A small contrastive image-text model, trained from scratch.
Data: trained on rendered scenes of coloured solids on a plain floor, 195000 training examples, 9.1 epochs.
Rows from block 5 of the image encoder of a small contrastive image-text model, named by matrix and row number. Rows with one number belong to one channel. Each number is 500 + 25 x the weight over its row's rms, rounded and kept within 0 to 999. All counts start at 0. Numbers have three digits each.
After each channel's rows are labels from the 100 images, of 14848, where the channel reaches its highest value: "responds to" is what is common among them; "colour at peak" is the nearest of a few named colours to the mean colour under the peak. Only what is clearly more common there than usual is listed. The data: rendered scenes of coloured solids on a plain floor. In brackets: how many of the 100, against the usual share in percent.
# r30: branch 2 reduce pointwise conv (encoder.blocks.5.r3.0.weight, 128x256x1x1), inputs 172-255
# b30: branch 2 3x3 conv (encoder.blocks.5.b3.0.weight, 192x128x3x3, transposed, each kernel summed), outputs 128-191

r30.35:476476523488516503497454489476461482473459518510494498528467499503505527473538527512480471535469472498483442479524515525479480528504479533526500587472519460484493487508474512517500498501500532495514486504462499482492493466511509478489472523479480517524
b30.35:482479501495501441476550473501523503514531502511506468464528482483456507480492460510539539506512501508447481473495500503515526506492541494447525482495492528488495493485502522507517457485481465
responds to: chain link (77 vs 11.4)
colour at peak: brown (37 vs 9.6)

r30.36:448481493497515477503467482481491500471482508456448468497544505502560490529488515526543476513539525513488523484494488491447553481482513539500533477492443488593528471494519495506521505508584504513516502517519512571518514506502517472501557510502499522510
b30.36:468466514507464492540524503464482505488510483497483474483497513552476533515517504464451519492524504467527509547520499504484467501510510516506512503476493531496480591486431523508490482471508533
responds to: cube frame (93 vs 11.6); largest object: cube frame (35 vs 3.5)
colour at peak: brown (38 vs 9.6)

r30.45:502537480479527486478484522459511469503505512540459470494498490493505536474516524485503502528489445466501493506512498527474520532536519503494472543545534501457511488491534525521488457517481465509488513498505496471479510488503494505498471516453508516493
b30.45:497474511487492453525484498479493516453502495511481448497489515468478516480489471444467438499493480473512457492497494489523482510532512463523473509480483525496497489529489530514498527501515496
responds to: spring (55 vs 11.8); bumpy ball (39 vs 12)
colour at peak: brown (40 vs 9.6)

r30.23:509556493508494516497502483541492476485526511553526497553484490497481488496498496458474550477491476500544485503522461470509498541535463484497515528510481526516478498485448492495506490518536464501512498497495517513485509533500481479504505464463489521505
b30.23:500484496516496524489513530499489501557494471476488510477522510493475523535497530506538482466510509470535483487493524491469502504512493489495494526587521495527498484499471506509469530525524519
responds to: white object (94 vs 22.4); count: five (46 vs 20.3); cog (32 vs 11.8); jack (30 vs 11.9)
colour at peak: pink (39 vs 16.1)

r30.89:496489516483476568533444497484501514467483557433481483534491502431495494532516517464508493513536512543519489462489501513513563471501492494493500530510512529439512528500516488494517485528481507559534474499475514522499490471508458479502504466452505535494
b30.89:501482524502503528523518506509465476512499469501534460540496511468506444499481551452493535466502543478482503482517527496459507486506503496485439513477484468530514445511480480496504502509523465
responds to: pyramid (59 vs 11.4); cone (43 vs 12.2)
colour at peak: brown (30 vs 9.6)

r30.39:441487473483499504491514451483461541516467500469576505539459454491490498474532534522494493585513477473474445567519528492498527508514505533502525551522533487492486486492520500501492493534462449505552482466487483454512501501504507564513506457462516507503
b30.39:504508488475489475502507466476519503506523463515489476493468452517493441520566495491477481534528511475485532480483485538488446483513572460536484501508540496485519551502530470483506511461455476
responds to: tube (89 vs 12.1); largest object: tube (61 vs 5.7)
colour at peak: brown (52 vs 9.6)

r30.24:539463558452464498480440545522476487477520531487490487525573504532492544497489465493459496437491475470492500474486524455509493522457517504521507473508505535523450512528492553488511533472471503459505536522513523584518497490468476498491500478481508542482
b30.24:427473485477423504494497483513538508479452481495485476501492471527505508479491478424515500509533536496507455501494512500505487467503502472495511505483508504482522532492487514487510526443547483
responds to: cog (99 vs 11.8); largest object: cog (83 vs 5.8)
colour at peak: brown (25 vs 9.6)

r30.17:440471502539492478524525491497512553450532471484500512533543501509476475467496562549503500531493472487515453510476514540485497490476499487489482526492522489510483491511497500504506467519425505477502470476503481500556498498519488448537499499474518487509
b30.17:535495495488550524505516525515503498512476475489511529493525464524475482537554515465496522499498489539489508474508450571515465505492513488515440503492503492511518545466505516486476483491479453
responds to: tube (98 vs 12.1); largest object: tube (43 vs 5.7)
colour at peak: brown (52 vs 9.6)

r30.40:504529492507482553524517512495482493502520527515497515465466509509475482459524522471496509476546504536538511464484448482498557517510505491506461496518481480500535495495481542492495461522506496525458510477488516493469512505486491453504455504512476470482
b30.40:483497521540483514534480513524479511498512514487545487546528473502488528517548491501496476506523539462490515477512573503504523490469549556536536486476521496547481476496485503485538491465520515
responds to: cone (75 vs 12.2); orange object (47 vs 22.1); pyramid (32 vs 11.4)
colour at peak: brown (47 vs 9.6)

r30.2:488514507510482495545505512514496484520487489477515486490494534467527516512534524466530509462468513551472494443516450527504475503472487485511505503469510515427529476480509496502515465479486499486455475471514549498481486539477509467499502497508499505482
b30.2:459537483521478457453504481478505507513488518477522494432507437528480463539498504504521465531492496516484487486499477470499485456512521532479520480482460487513452460489530460512460483500469518
responds to: bowl (58 vs 11.8); dome (38 vs 11.6); largest object: bowl (25 vs 4.3)
colour at peak: brown (28 vs 9.6)

r30.1:505493485494534442541491446497501508441477514502506479534540515500492511523525528514511514545480423441506476482504460498471525486487527493475466563514523546499512506493478524502465467516433538454536472525473463477505496461503482540478477516502472520497
b30.1:524471508558506495489508489521530493506509486474520576501468516483473494488521474465496513467490501460539484509521486471471462514516549491526467512485530471544528556432456492512495487469460497
responds to: hexagonal prism (55 vs 12); tube (35 vs 12.1); largest object: hexagonal prism (32 vs 5)
colour at peak: brown (50 vs 9.6)

r30.80:508524517471550496495522532447566491540485518524461486545488483520471545509506569530453508476453551476510469460468502477492504530490471487527480563497507516475483475494472512481492512472506481512504499486521514487474515515496482495500503527491476527494
b30.80:524476467485520540512496500500482482544541509529511494480515495462496517517495487498481497547506502472520467477497477516533488485499504533504485497570512503464476482496483485510462507533553486
responds to: white object (97 vs 22.4); count: five (44 vs 20.3); jack (31 vs 11.9)
colour at peak: pink (42 vs 16.1)

r30.85:472543491487488582478508501465478453428580466446543502527486465552466470478509503517497499495507490464504519550481551459517494496502472471455474495462518451536467484502548507487524495491420449509502504491470486508533486495476506484483491546512512503496
b30.85:462488447511514493492489520512480526489487484502443496484453457533512511485489509452479468522504513504510498496512519496504528503529396536503479479494524518519482428486504496498514505501523472
responds to: torus (61 vs 11.7); largest object: torus (33 vs 4.2)
colour at peak: brown (25 vs 9.6)

r30.114:459498519508497492531511498515526481472527487494468494530450517537506458476525517466524515518545516497498533471481489474508518503489508485530504559467530487462488505532508466517483525493465469520481486505475477547501491514477507478518480472500524488505
b30.114:549511497509513516484482469507511463456514528513510474453477496500528465465483493535469499485490516450518491492487522497503479518467500475472504472488477518512512522499544489461535495520533495
responds to: torus (46 vs 11.7)
colour at peak: brown (57 vs 9.6)

r30.52:554483492509468466473449520519490519490467494477487502542538476553516493505494569518521501518531464489548495469465487453526525489521513518504487495472484462523498512501524514480492480526490534519525509493497449511519513463493459531461488529516543479463
b30.52:501503516484503509512490524509452490529549482484471529500530535492508492487538457512503487548504512464528493528461500540478480486482521495518487511502515547522451553484492509520532502483465447
responds to: cube frame (51 vs 11.6); orange object (48 vs 22.1); torus (41 vs 11.7)
colour at peak: brown (39 vs 9.6)

r30.108:550486563489499490477462504507511522492527499507492498508510535477490512529480475521498498522508510504531464503507509469516542524511501538485467545480547518497494507507515465490535472513390487538554474495504525511511487515478497456484510470461461510489
b30.108:488522540491482530478519513486526473491443480501558491483505444536494523512476514507516555516504493477499505472501474486487464495535543488501423512493537466473531503528563503476452496502495486
responds to: tube (95 vs 12.1); largest object: tube (42 vs 5.7)
colour at peak: brown (48 vs 9.6)

r30.97:525505528509484494473480489517486508458516497510472506500537549430520551547489527481524509520504505507484481511535486487498472469476517503517486495531502547583517513498520489495548552441525568470527469534505494508530477482493484459494500553524536422500
b30.97:523501463498493499511537485486529502490507499481495495478517523527505502481538484523487491516454495484530447500518491509502497492442495507508515518485521508501473569520476530497502502461505536
responds to: cube frame (62 vs 11.6); torus (38 vs 11.7)
colour at peak: brown (36 vs 9.6); green (28 vs 1.2)

r30.34:519542446466497498501533527494466509476497500508462511523506489492556502516471504483468516465489473534512454505483476495516543455453492476494481470439432479464490488495491453498499512492506507529493481473498488498534502514498497464550494493481488520517
b30.34:498426460491501507553494520520533447491468483512516519513542462523529458477457506496495506532502496511468502481496525505487518450516516504496549500510513489484479502525483505499519529498509499
responds to: octahedron (77 vs 12.1); largest object: octahedron (26 vs 3.6)
colour at peak: brown (37 vs 9.6)